Rows from block 5 of the text decoder of a small image captioner, named by matrix and row number. Rows with one number belong to one neuron. Each number is 200 + 40 x the weight over its row's rms, rounded and kept within 0 to 999. All counts start at 0.
After each neuron's rows are labels from the 100 texts, of 14976, where the neuron reaches its highest value: "tokens" is the input token at the peak. Only what is clearly more common there than usual is listed. The data: simulated grey scan slices of phantoms with and without marks. In brackets: how many of the 100.
# fc1: MLP up (decoder.blocks.5.mlp.fc1.weight, 768x384), inputs 0-95
# fc2: MLP down (decoder.blocks.5.mlp.fc2.weight, 384x768, transposed), outputs 0-95

fc1.525,156,153,203,116,174,138,115,215,159,161,201,220,234,214,113,122,269,310,119,198,284,219,209,149,223,169,147,181,210,220,179,221,200,261,159,217,235,202,269,211,247,148,231,168,220,189,216,281,199,245,198,196,169,184,185,235,135,69,165,230,177,187,273,212,170,230,216,220,215,167,186,138,142,219,213,218,193,202,212,238,148,203,271,163,172,225,240,235,181,187,156,215,169,196,188,241
fc2.525,235,136,193,270,205,245,219,184,216,154,187,210,201,185,215,201,143,186,175,252,261,201,203,215,188,126,154,287,156,216,117,248,213,169,203,218,222,217,211,230,247,205,166,189,183,129,263,142,185,180,196,234,160,192,165,201,226,179,284,188,167,193,235,230,156,190,151,188,215,218,171,253,214,238,129,197,178,218,181,218,199,165,141,220,164,221,195,158,201,206,204,198,221,195,141,212
tokens: "<end>" (100)

fc1.184,247,222,202,158,219,167,157,166,252,289,204,180,248,190,168,207,192,185,190,132,177,199,215,194,179,184,187,197,251,269,225,218,200,183,151,166,206,192,224,235,158,219,202,239,208,254,203,215,201,256,227,235,201,203,165,287,203,155,197,239,276,231,213,213,168,169,154,171,208,155,260,195,195,194,242,236,234,146,298,218,229,220,302,278,265,168,213,269,270,110,153,190,225,183,148,262
fc2.184,168,202,174,257,151,299,226,347,231,208,195,213,295,206,193,257,197,148,208,241,171,189,173,161,158,256,151,152,204,188,174,210,148,181,266,160,245,240,203,203,144,208,195,220,211,156,227,199,210,167,158,204,231,189,168,244,201,261,196,193,142,218,229,213,227,213,196,197,228,206,204,162,219,216,169,210,136,207,237,253,197,214,218,170,189,143,187,162,224,247,193,197,204,261,173,206
tokens: "in" (100)

fc1.382,228,211,196,226,153,239,192,161,186,154,224,184,156,224,191,224,224,209,177,193,142,156,182,259,182,137,251,153,241,228,162,189,221,194,207,163,263,212,236,185,208,176,250,355,195,157,267,203,237,201,199,214,157,248,211,224,209,85,209,211,128,199,194,213,236,243,168,210,181,181,155,203,222,254,213,172,196,175,220,212,249,245,228,163,236,174,210,193,185,207,202,319,228,238,187,215
fc2.382,172,242,194,142,168,195,241,261,179,215,173,179,260,233,261,210,169,194,222,175,205,209,212,276,186,148,242,184,181,195,242,172,157,173,190,175,193,233,151,189,207,243,183,213,160,146,172,224,131,185,168,204,165,195,258,180,160,244,208,179,231,209,238,216,207,176,231,265,202,254,212,218,163,212,188,200,207,139,194,206,229,244,170,284,222,173,192,227,205,229,227,204,194,217,145,196
tokens: "half" (81); "mark" (18)

fc1.42,241,165,220,179,142,278,155,185,180,182,137,52,145,216,176,184,261,203,188,191,201,164,189,288,193,207,216,172,213,192,205,211,208,195,192,243,244,203,195,185,213,164,168,209,208,148,214,262,148,214,170,198,170,203,196,187,190,85,224,245,203,245,186,176,214,210,158,245,118,201,196,230,225,273,192,179,118,231,217,222,188,260,219,180,172,148,215,275,220,238,188,180,166,207,193,180
fc2.42,97,177,212,130,151,271,214,178,199,205,168,129,168,143,226,231,127,173,281,133,186,150,189,217,227,182,190,203,175,190,214,112,208,215,266,244,228,216,168,188,157,270,182,181,197,185,137,209,192,218,176,224,192,169,214,188,171,182,103,235,241,235,179,188,216,152,204,219,174,203,230,225,115,220,141,206,131,216,205,188,156,311,166,198,215,191,189,244,197,226,193,180,223,194,207,152
tokens: "slice" (100)

fc1.521,224,171,233,169,195,112,176,139,211,207,193,264,246,143,260,163,237,226,238,181,186,236,276,218,258,206,229,201,224,202,201,215,278,189,141,198,258,262,287,239,203,178,179,232,245,227,237,239,195,234,205,201,184,169,189,247,167,100,202,196,241,258,201,200,190,226,224,236,135,196,228,324,84,183,224,220,174,219,210,255,230,242,222,221,244,181,241,208,191,190,195,228,243,258,236,209
fc2.521,125,184,202,215,215,198,216,205,204,234,241,246,299,203,180,236,175,251,140,266,180,175,200,212,168,196,144,229,211,194,246,199,160,170,180,216,204,197,190,282,162,150,192,188,203,150,207,204,210,252,198,160,159,176,212,241,198,173,172,215,222,223,114,240,219,223,170,243,189,132,249,187,143,128,206,192,212,164,196,158,228,219,262,159,179,230,204,163,204,150,205,156,199,227,145,234
tokens: "bright" (74); "dark" (26)

fc1.211,216,182,216,174,194,215,148,199,197,168,169,238,131,250,192,160,159,217,218,192,91,188,131,187,164,149,225,198,276,231,157,212,208,207,90,153,227,240,225,156,189,190,228,162,178,182,225,247,202,193,238,205,192,267,159,139,227,132,202,229,249,177,216,139,215,215,167,252,204,191,175,237,138,262,191,190,143,206,238,203,204,257,206,216,220,211,248,274,197,180,237,309,202,226,209,160
fc2.211,136,163,262,86,232,177,247,323,119,238,174,196,173,189,209,223,198,252,233,218,218,228,235,236,161,181,214,242,214,220,199,226,192,184,186,171,227,218,147,203,195,198,194,190,151,220,221,204,122,198,181,185,297,258,196,252,199,171,251,153,188,171,213,196,214,209,163,229,198,210,206,215,147,250,229,201,144,240,217,196,229,146,253,237,189,146,220,202,199,251,226,216,197,240,156,260
tokens: "left" (56); "right" (44)

fc1.468,240,146,186,188,153,175,212,282,185,241,138,236,104,164,179,127,196,273,154,171,206,120,167,78,177,188,117,134,163,208,124,186,215,200,161,159,201,183,214,200,202,186,200,225,186,257,232,294,215,249,207,217,280,179,222,235,198,249,199,192,235,256,181,102,117,251,195,229,169,183,223,212,200,306,182,187,117,225,208,234,191,200,196,172,242,146,238,219,187,190,154,224,211,238,132,174
fc2.468,184,176,230,130,198,130,183,340,194,219,175,209,181,188,202,229,164,222,200,189,169,179,189,148,166,164,253,200,187,189,137,165,188,232,195,210,165,185,200,234,200,245,167,223,244,206,182,241,226,229,247,312,314,250,229,160,184,195,306,204,224,179,227,143,198,231,175,176,141,175,265,229,68,292,194,192,259,223,212,188,199,227,193,199,210,157,209,272,198,294,147,239,187,232,197,206
tokens: "left" (62); "right" (38)

fc1.424,237,223,222,187,205,120,149,278,169,202,176,215,167,159,204,142,172,239,196,193,203,195,130,113,199,141,182,155,208,244,174,221,227,235,142,175,192,164,230,206,201,210,222,208,192,252,258,271,215,222,250,184,271,225,188,151,181,198,216,203,244,221,225,165,155,191,175,221,144,194,205,191,214,246,237,215,212,193,206,191,218,209,258,157,225,105,219,254,162,230,194,255,207,286,204,184
fc2.424,271,166,203,151,189,131,236,313,159,215,197,264,216,192,228,242,187,270,178,170,165,209,175,154,185,169,217,203,224,217,197,204,213,191,193,217,180,171,195,187,197,203,212,243,183,222,203,243,218,207,198,219,344,226,218,177,204,209,219,223,205,218,206,182,175,191,227,200,197,194,202,181,174,227,193,217,183,171,201,156,199,172,170,219,231,179,215,252,171,236,197,209,168,201,236,205
tokens: "left" (72); "right" (28)

fc1.566,241,159,204,224,159,204,260,200,182,215,210,284,213,204,174,205,171,179,187,194,276,187,277,201,204,104,170,144,185,171,282,218,222,188,211,184,206,198,212,161,147,182,192,169,177,148,247,146,211,272,236,197,129,214,239,250,205,259,211,217,187,217,200,213,268,197,213,211,230,221,229,117,212,216,205,210,170,203,186,185,271,216,198,192,174,208,169,139,193,268,198,206,134,192,217,207
fc2.566,242,169,184,120,274,154,180,137,205,249,159,230,295,213,151,208,241,276,225,136,186,194,213,153,227,178,170,166,197,207,186,209,149,182,213,156,177,182,178,197,66,163,157,145,213,182,194,161,224,226,272,178,128,214,251,144,235,221,191,207,128,222,232,203,195,152,167,225,206,222,164,164,266,164,212,208,253,195,187,167,259,200,221,216,173,244,212,258,188,219,183,182,225,129,195,254
tokens: "in" (100)

fc1.210,269,147,195,158,126,167,183,227,167,177,162,236,132,154,184,152,201,226,225,163,226,167,206,136,197,136,176,186,193,255,162,195,212,155,173,202,188,180,248,177,196,191,186,187,209,192,231,263,221,256,240,192,225,216,205,177,199,206,220,223,234,182,192,158,138,214,271,141,181,205,237,193,191,262,194,174,152,215,195,240,174,261,251,189,216,205,202,232,161,199,196,216,202,247,198,167
fc2.210,233,193,208,155,183,194,170,272,212,213,175,184,176,163,157,273,251,266,300,200,155,199,176,125,174,182,185,189,203,214,195,140,192,218,183,199,209,189,198,194,144,198,195,213,217,203,181,231,194,181,228,248,254,269,211,190,208,194,197,272,190,242,166,184,193,191,205,215,166,196,214,187,125,198,149,182,229,222,207,178,199,303,203,232,189,192,202,287,204,264,180,238,194,202,196,202
tokens: "slice" (100)

fc1.130,231,207,188,209,139,244,197,108,177,109,275,197,213,220,135,206,165,200,262,193,195,188,193,135,218,172,134,182,192,147,233,270,162,261,209,159,160,93,203,211,158,216,197,245,281,180,247,184,194,208,229,234,176,210,222,119,201,197,205,246,183,163,236,256,273,193,240,182,149,234,183,162,199,258,233,243,242,259,186,176,142,233,173,289,178,243,178,238,250,224,213,209,147,214,206,190
fc2.130,269,197,184,244,173,180,203,291,181,205,126,211,218,149,126,150,235,188,209,178,204,188,201,182,192,144,225,197,170,266,239,192,169,225,195,213,253,200,235,243,272,220,205,197,235,153,202,257,218,210,218,241,215,142,225,170,188,207,246,157,212,195,247,210,216,205,271,141,196,173,298,299,314,196,141,191,149,238,156,212,168,138,110,138,249,196,189,332,211,140,246,183,196,211,167,170
tokens: "slice" (100)

fc1.99,167,227,164,313,270,199,237,152,171,220,165,172,201,204,213,141,137,199,212,162,155,156,146,182,162,221,200,216,167,201,230,167,204,187,163,150,234,250,225,210,198,156,251,229,217,277,176,168,146,208,200,51,158,172,239,260,180,180,224,194,204,157,209,212,184,198,347,9,204,212,202,219,254,119,185,122,155,243,189,202,218,199,207,215,220,121,215,190,166,216,197,248,186,199,210,202
fc2.99,361,220,202,167,100,184,212,198,261,254,199,194,150,158,216,249,271,206,233,236,158,136,238,212,208,237,180,191,234,186,160,179,176,156,220,198,260,225,155,172,226,252,198,244,260,193,171,146,213,230,258,248,208,287,209,227,188,185,235,196,163,224,217,182,203,209,90,198,174,185,180,182,204,276,234,196,217,212,220,210,163,287,151,228,183,192,159,192,155,157,116,193,172,206,159,213
tokens: "in" (96)

fc1.243,225,198,189,240,164,153,124,152,213,187,235,181,150,178,201,157,200,213,193,212,194,163,207,156,174,183,243,219,208,225,205,186,233,186,221,208,200,195,231,116,171,182,170,193,225,213,216,251,202,202,179,196,173,225,211,191,160,132,193,300,264,277,122,121,252,136,272,161,182,161,215,253,204,208,206,149,138,241,229,190,168,257,228,229,191,171,190,213,215,174,198,225,205,192,174,153
fc2.243,144,170,192,204,206,184,102,217,250,234,163,192,165,149,168,310,219,222,239,194,185,199,208,128,225,215,196,202,197,178,195,193,173,216,228,188,211,181,177,180,160,155,182,216,250,173,210,194,226,214,172,201,256,223,219,206,202,172,132,252,120,240,142,199,196,218,190,190,189,207,191,172,197,211,151,220,213,216,211,212,148,272,212,198,189,231,110,202,164,243,241,244,224,240,191,137
tokens: "slice" (100)

fc1.319,208,198,215,209,178,202,182,206,157,224,284,257,161,162,166,275,241,225,187,240,218,179,223,159,243,204,184,212,204,201,210,147,225,197,227,139,192,226,245,233,198,267,197,153,234,233,209,306,227,195,263,211,140,165,214,229,123,193,190,176,146,246,146,121,165,260,231,246,155,169,214,255,110,171,198,230,193,204,250,229,168,201,272,261,187,180,199,194,212,192,228,245,177,235,141,163
fc2.319,197,213,209,165,216,263,208,185,261,193,258,222,261,210,240,190,108,264,145,220,233,167,208,250,196,158,215,188,185,174,207,292,195,168,196,144,192,190,152,186,250,236,246,196,163,189,218,195,240,221,193,270,154,183,229,185,219,239,207,162,239,219,205,181,137,174,226,194,177,166,204,192,263,195,220,194,165,261,195,162,188,215,291,186,158,258,207,118,224,175,210,185,254,199,257,197
tokens: "no" (100)

fc1.544,175,191,232,151,177,305,125,207,161,214,283,194,196,165,153,213,191,222,193,203,133,147,188,247,178,172,172,170,216,201,251,252,233,204,218,196,228,135,160,224,170,199,173,212,206,207,194,234,140,223,240,170,264,100,241,351,173,212,221,196,158,204,266,165,175,189,233,231,125,237,258,191,196,179,285,226,277,244,258,166,241,174,245,241,197,207,188,233,222,210,237,230,176,134,214,138
fc2.544,219,237,197,220,261,294,168,367,155,228,209,296,313,219,136,179,182,230,174,220,195,160,181,227,199,178,274,197,229,243,203,251,220,177,207,189,253,177,140,200,118,194,204,165,185,216,252,196,177,214,202,167,228,210,203,241,201,176,204,182,169,204,215,178,216,208,203,195,217,214,288,191,297,220,154,193,268,241,162,199,231,184,285,218,211,214,187,149,225,149,236,171,184,124,190,235
tokens: "spots" (77); "spot" (22)

fc1.273,80,216,209,202,152,229,204,182,192,184,173,220,128,283,196,175,245,196,183,217,171,134,168,257,171,171,230,208,209,203,223,237,184,191,146,232,167,115,157,215,229,115,206,177,214,197,221,172,219,173,238,170,173,151,235,187,191,149,218,179,214,189,207,214,167,227,232,195,205,185,233,286,173,250,224,198,120,217,207,175,206,248,201,289,192,217,211,234,211,235,182,278,251,201,198,227
fc2.273,161,217,244,187,226,373,212,260,197,225,224,195,237,253,165,153,196,186,266,221,194,223,198,269,211,213,241,224,248,206,202,196,243,171,230,222,247,258,208,216,260,174,191,184,200,160,173,179,177,158,173,109,141,171,182,167,206,211,187,185,148,200,193,201,178,210,52,206,165,252,183,210,220,206,173,201,193,163,188,170,262,184,269,162,237,210,226,202,180,219,215,240,204,175,163,209
tokens: "half" (100)

fc1.160,227,102,198,285,199,167,241,230,179,217,182,205,171,202,209,65,193,202,120,238,191,157,215,197,209,185,173,180,195,183,199,257,202,245,139,204,180,149,209,252,244,211,188,198,174,226,214,192,233,240,189,169,238,195,237,262,220,144,214,205,289,248,233,172,213,165,255,196,229,181,212,212,250,240,231,134,90,191,169,177,197,269,231,146,127,189,262,176,180,230,209,166,216,205,235,222
fc2.160,262,258,172,127,208,218,200,159,207,225,226,181,178,208,266,234,230,258,223,225,222,205,241,234,201,163,215,240,174,202,215,242,239,232,179,248,176,129,155,202,193,221,228,247,235,217,235,206,235,208,218,209,152,267,208,113,191,153,207,181,203,231,182,203,192,179,231,190,163,195,150,206,207,182,272,202,260,134,205,229,206,232,138,210,195,170,222,228,198,183,205,220,203,208,262,231
tokens: "left" (91); "right" (9)

fc1.303,202,218,171,191,189,198,156,201,165,203,261,238,183,218,225,189,183,218,233,210,175,75,226,235,208,232,183,187,191,225,246,198,230,229,210,256,278,196,166,219,235,179,207,233,210,279,198,182,185,235,235,188,224,142,168,274,172,177,172,219,205,239,244,207,260,189,209,188,157,209,179,203,243,219,212,195,231,211,245,192,227,194,235,234,215,161,192,203,214,235,219,174,203,186,206,204
fc2.303,121,208,202,201,199,286,178,332,169,187,186,241,250,235,167,134,152,188,192,186,197,212,206,249,204,225,258,199,225,204,170,187,152,191,237,221,199,172,164,207,135,180,186,177,191,199,198,144,209,181,188,141,227,158,227,213,162,135,231,165,190,212,183,250,233,250,191,235,214,238,239,191,405,185,165,207,268,282,222,226,259,205,307,209,193,216,186,166,276,195,179,171,219,158,135,236
tokens: "spots" (64); "spot" (24); "bone" (11)

fc1.109,270,210,237,269,177,227,248,155,165,199,211,191,166,228,146,170,203,267,192,151,233,162,242,228,141,191,204,188,191,219,213,225,220,209,173,191,173,115,218,192,154,135,205,187,167,190,183,197,222,227,227,243,221,191,167,156,210,194,174,124,118,216,163,178,249,295,378,144,192,267,226,231,227,189,214,170,107,209,179,202,199,177,220,226,209,182,277,275,210,198,205,233,224,201,171,159
fc2.109,186,205,156,142,186,112,207,224,208,153,192,225,212,192,253,252,121,206,237,195,190,254,227,216,249,230,247,177,210,181,226,189,215,178,197,216,222,216,130,186,211,287,191,231,229,208,197,215,208,160,123,220,209,221,244,227,202,218,152,173,196,239,218,176,208,62,181,282,190,241,181,175,199,188,236,217,188,171,234,214,215,187,208,173,236,189,163,133,198,207,145,191,228,200,181,228
tokens: "half" (70)

fc1.157,210,269,190,192,162,209,146,222,187,186,251,204,207,220,216,194,161,221,222,185,167,205,196,313,188,190,239,107,183,208,199,247,171,190,182,203,227,160,200,277,184,239,209,194,174,169,210,201,191,158,183,194,263,177,229,260,230,88,181,240,189,240,201,157,200,216,243,154,164,191,265,255,222,225,236,197,214,186,175,230,220,241,190,288,235,190,200,255,205,184,192,166,224,200,203,145
fc2.157,91,198,179,225,223,278,133,283,179,238,183,254,204,253,140,176,131,168,225,189,136,145,194,191,228,181,242,150,218,245,202,168,188,187,237,185,194,214,149,174,181,180,148,204,254,170,157,227,179,190,251,128,237,154,212,206,222,182,267,252,163,213,160,192,278,195,228,163,166,231,191,245,322,164,135,258,194,208,164,187,210,164,335,194,236,218,209,171,228,175,165,262,199,251,196,192
tokens: "spots" (83); "spot" (12)

fc1.624,232,197,184,210,215,261,226,174,197,232,208,254,181,207,158,262,280,250,189,204,222,210,286,261,142,217,185,235,178,234,199,224,171,171,203,186,162,99,214,249,163,174,189,229,163,182,164,224,215,206,260,243,162,186,185,203,221,220,206,169,154,190,181,195,217,357,235,82,173,239,262,236,261,207,213,207,164,206,207,188,236,214,176,242,204,218,235,259,204,217,291,213,199,195,213,206
fc2.624,160,188,214,211,164,134,177,244,218,181,201,197,146,184,249,207,96,173,219,193,204,192,164,167,177,193,241,120,228,151,186,202,211,164,170,166,210,207,197,188,242,250,223,209,193,222,207,184,213,182,159,197,207,252,216,212,174,248,200,182,218,223,202,227,204,86,164,244,200,201,166,181,66,218,235,173,205,271,178,219,245,209,223,150,246,215,183,166,227,174,111,198,178,177,170,168
tokens: "<end>" (100)

fc1.154,223,163,172,320,211,296,200,158,194,169,267,215,239,209,198,222,79,285,181,173,194,96,198,216,161,205,207,228,205,227,185,352,223,155,180,217,267,170,127,211,167,197,193,206,246,172,244,198,232,245,271,147,224,171,178,298,176,107,203,213,178,167,242,175,211,137,126,185,205,237,215,214,224,195,249,207,220,252,200,191,229,220,251,79,236,227,253,201,207,167,232,216,207,163,188,205
fc2.154,212,298,185,139,176,277,179,250,211,201,205,230,235,266,218,161,262,204,228,238,192,167,203,188,203,188,288,222,214,161,185,210,152,216,192,163,251,174,213,220,158,192,176,175,180,228,175,222,186,189,191,146,138,169,215,240,188,259,227,202,164,206,192,182,268,226,184,175,221,233,236,175,292,242,206,186,215,166,204,233,209,161,225,252,166,217,160,197,210,149,183,231,203,180,189,204
tokens: "spots" (70); "spot" (15); "ring" (10)

fc1.742,147,161,159,195,225,180,188,213,194,190,281,190,173,170,199,186,145,214,180,196,178,189,120,236,231,146,219,180,267,243,146,277,305,219,182,179,191,195,144,211,202,247,215,200,188,223,247,199,154,197,174,200,114,215,228,182,202,249,191,226,175,82,259,194,167,172,208,173,144,215,221,218,145,246,174,182,219,210,229,240,154,171,201,234,143,208,173,176,217,130,214,211,184,232,157,256
fc2.742,174,194,213,71,147,241,163,273,255,244,224,218,180,200,151,207,200,136,161,245,192,195,235,187,209,268,257,268,207,224,229,188,244,178,286,221,189,192,204,216,248,186,210,186,176,249,257,206,184,160,210,160,211,235,136,274,176,239,232,88,85,194,201,191,193,201,149,189,203,183,198,135,206,215,177,169,181,202,236,207,143,170,243,228,235,208,165,147,173,163,217,183,220,212,209,250
tokens: "no" (100)

fc1.240,244,197,194,200,148,195,196,263,183,223,217,203,202,163,167,228,228,201,193,220,247,178,185,186,219,173,161,213,210,182,206,198,202,116,171,177,153,209,240,162,164,180,169,278,163,170,169,119,214,208,214,171,137,241,228,238,239,325,186,188,161,175,260,143,204,246,182,277,139,206,197,203,254,210,198,175,117,200,206,184,303,189,322,109,174,249,206,266,194,197,208,222,180,201,184,230
fc2.240,134,206,218,128,217,72,191,198,203,262,149,211,186,210,204,202,238,196,214,164,194,135,194,208,225,202,199,193,159,170,160,209,226,185,229,175,190,246,212,189,113,194,219,255,170,185,225,226,253,227,232,240,210,215,271,188,223,188,176,191,201,167,145,218,221,203,179,215,215,179,241,176,247,235,285,190,166,238,247,213,205,207,238,209,162,198,166,186,222,242,261,171,145,186,222,214
tokens: "in" (100)

fc1.565,227,167,189,213,149,199,134,206,225,178,232,262,69,189,195,116,180,244,283,201,160,148,120,194,198,174,239,139,232,232,223,188,262,153,160,171,227,167,253,211,194,194,166,273,188,219,181,194,193,179,156,252,160,218,170,175,227,143,172,191,138,201,236,155,220,314,194,205,142,191,236,209,210,252,172,190,138,215,196,213,271,295,269,192,197,147,188,240,198,203,187,308,181,267,222,186
fc2.565,179,233,183,203,232,249,254,295,151,236,216,159,183,213,171,302,166,209,193,231,203,241,230,189,236,233,184,164,126,271,183,143,196,206,204,245,194,216,174,188,189,228,173,178,221,162,212,221,221,185,207,177,294,172,249,177,213,154,182,178,176,196,176,171,174,174,142,214,187,161,214,257,158,213,233,212,240,200,223,192,191,168,202,168,178,228,191,217,243,225,248,198,166,235,149,178
tokens: "slice" (96)

fc1.61,274,179,212,202,147,177,227,225,200,207,308,189,189,194,171,130,147,225,138,160,211,215,229,185,166,175,228,187,225,180,223,210,267,180,173,169,253,171,183,179,198,212,144,213,217,161,252,240,198,154,215,206,86,174,196,193,206,125,173,177,191,179,172,184,234,222,237,184,234,131,230,124,181,252,143,200,92,152,150,189,210,257,274,145,221,224,180,217,190,235,237,205,160,273,156,172
fc2.61,74,213,198,179,254,202,150,165,206,199,235,177,182,222,216,202,293,153,177,248,238,228,228,199,221,193,166,204,205,193,227,159,180,176,301,195,157,158,188,135,248,244,173,161,190,221,153,177,209,241,232,198,170,166,163,168,185,228,197,240,267,228,214,224,190,161,194,179,197,172,184,294,217,152,200,164,181,156,224,217,186,139,133,196,227,188,201,177,248,250,217,258,282,163,191,268
tokens: "slice" (96)

fc1.661,201,192,190,234,200,135,239,224,195,173,190,205,170,180,120,113,234,230,192,163,226,252,160,107,254,167,190,192,253,165,171,226,189,223,178,174,228,236,197,223,219,143,202,214,205,229,188,259,205,232,279,219,204,178,156,166,182,172,210,180,207,196,161,204,182,178,232,190,195,133,161,173,199,145,179,200,264,211,200,212,148,195,281,185,237,128,213,191,184,209,242,236,261,200,210,241
fc2.661,280,136,188,290,104,203,186,221,215,238,224,217,187,191,200,208,120,233,137,198,246,231,199,183,192,175,169,223,204,145,179,200,200,148,203,177,186,212,192,220,194,231,166,223,166,226,200,218,243,174,160,259,320,221,220,197,208,194,220,191,168,190,188,215,179,213,201,198,165,187,217,188,134,211,178,210,111,206,207,150,138,244,198,185,199,201,200,189,212,264,189,230,159,257,187,187
tokens: "left" (67); "right" (33)

fc1.465,197,208,167,212,208,128,150,198,167,173,181,219,166,228,168,79,164,277,172,233,238,236,198,175,145,153,211,170,198,192,197,249,197,188,165,156,197,168,254,201,218,168,202,188,167,258,204,247,196,219,228,278,203,225,178,136,219,206,214,197,201,182,200,179,192,288,253,235,166,220,276,205,227,216,172,203,215,355,192,191,242,253,231,144,235,212,180,233,213,200,210,243,211,222,215,175
fc2.465,196,156,262,102,194,126,182,278,146,187,202,215,186,200,170,213,256,168,277,213,247,166,243,188,192,233,208,197,223,247,190,153,240,203,195,213,150,185,241,166,160,182,184,156,183,195,234,165,254,214,236,195,242,204,183,144,173,204,88,173,139,129,150,231,227,239,174,189,209,234,249,198,210,172,238,244,174,178,170,170,226,199,271,205,210,180,200,229,239,223,166,285,128,235,189,165
tokens: "left" (20); "right" (18)

fc1.452,201,168,217,225,202,185,123,173,146,177,229,283,192,147,181,226,259,191,174,193,223,159,211,185,200,201,184,162,212,207,223,171,199,196,158,137,199,227,264,213,212,180,164,141,219,194,197,383,236,171,198,210,123,183,231,224,180,157,174,201,210,194,149,189,236,265,195,217,211,180,226,245,137,200,189,178,203,247,252,176,222,183,226,195,241,177,226,198,172,233,184,274,193,232,183,274
fc2.452,50,212,202,187,202,180,141,104,253,160,219,203,237,227,211,202,155,172,230,239,177,167,166,179,191,214,259,187,167,209,229,169,215,218,214,197,198,179,278,224,208,204,231,228,233,165,207,244,211,197,211,199,118,185,183,249,213,206,216,151,213,162,226,181,179,213,197,198,212,171,220,225,142,217,199,201,216,214,208,206,223,210,173,223,203,167,232,136,251,166,224,188,196,216,271,218
tokens: "bright" (95)

fc1.402,221,193,197,248,240,227,145,212,167,175,244,214,144,213,195,136,208,232,215,206,147,142,240,275,233,214,267,147,218,232,247,233,218,244,209,252,229,177,171,227,210,157,163,215,198,176,258,171,203,213,237,185,274,130,212,301,195,146,209,215,179,233,243,208,209,265,190,247,223,168,215,232,186,205,160,190,187,223,259,152,217,173,263,145,230,193,195,178,214,142,237,213,227,181,178,186
fc2.402,145,251,198,173,275,321,176,364,155,208,201,206,282,209,142,203,140,208,179,211,206,203,263,221,219,214,300,180,193,203,178,193,170,208,183,215,228,193,108,219,103,175,210,166,245,182,232,189,211,165,194,169,222,181,241,244,201,178,196,202,147,190,190,238,178,207,201,232,212,188,239,232,233,228,222,205,300,224,228,167,243,157,272,241,191,204,181,186,216,215,240,188,171,168,129,233
tokens: "spots" (41); "bone" (36); "ring" (12); "spot" (10)

fc1.123,208,142,154,342,180,170,171,169,138,161,295,282,119,158,150,330,167,218,173,212,194,160,178,225,180,160,201,201,219,209,237,146,241,196,123,98,205,152,235,208,200,205,192,231,189,146,207,241,297,192,234,176,114,216,203,181,181,199,177,197,105,216,214,138,230,286,199,267,212,203,230,220,176,170,188,190,230,227,193,171,231,232,190,193,194,192,176,212,202,177,251,238,216,270,179,230
fc2.123,203,219,160,147,192,156,105,152,232,202,221,276,211,200,241,212,175,196,244,305,182,204,252,238,199,184,184,196,218,230,220,188,227,175,187,172,209,232,227,233,230,205,192,220,234,216,164,202,272,178,238,201,47,178,212,196,207,116,194,235,252,237,222,199,192,271,244,193,195,181,241,212,244,203,174,225,219,194,181,183,243,249,240,274,206,227,200,155,230,182,222,226,201,213,234,179
tokens: "bright" (92); "dark" (8)

fc1.19,186,199,171,227,203,224,151,173,197,172,221,152,176,207,168,1,229,235,204,157,153,184,165,215,226,191,218,166,202,248,190,240,259,181,194,140,184,289,286,213,204,136,236,185,209,214,228,188,159,221,215,161,184,212,188,187,197,136,203,160,181,198,171,183,212,258,168,193,191,160,198,156,279,149,186,192,152,178,258,242,206,206,222,103,188,116,247,228,167,176,222,151,177,211,183,148
fc2.19,234,226,187,115,113,214,183,172,191,250,193,185,222,199,233,333,209,183,146,255,182,229,253,153,209,197,181,198,151,220,205,126,202,205,185,187,224,181,157,229,168,241,198,155,171,165,175,202,228,205,228,232,169,225,179,179,203,185,175,225,232,185,196,208,207,128,223,260,204,256,192,259,201,241,167,259,165,200,173,221,152,199,106,253,201,201,199,177,195,240,225,211,255,172,234,185
tokens: "in" (34)

fc1.664,206,177,175,237,166,288,180,202,172,245,145,150,140,140,132,137,268,169,133,172,199,145,159,153,179,157,166,220,209,215,267,152,120,176,186,177,192,177,227,212,188,194,170,182,216,218,219,273,176,252,167,171,234,147,204,221,199,219,195,199,174,290,161,186,184,294,203,266,188,168,180,196,219,217,188,237,146,179,263,168,165,189,219,161,205,165,240,254,194,253,177,205,152,228,211,98
fc2.664,147,312,192,99,186,168,147,221,231,243,228,157,177,146,239,214,167,122,278,219,197,211,228,211,209,201,246,180,200,246,177,229,153,203,186,208,194,215,179,211,209,230,208,179,228,155,211,219,223,185,214,221,240,161,162,181,200,198,178,222,236,212,239,212,180,209,239,205,169,201,201,232,220,214,215,243,211,195,208,204,145,256,185,128,187,208,175,170,196,178,214,145,185,209,201,213
tokens: "slice" (100)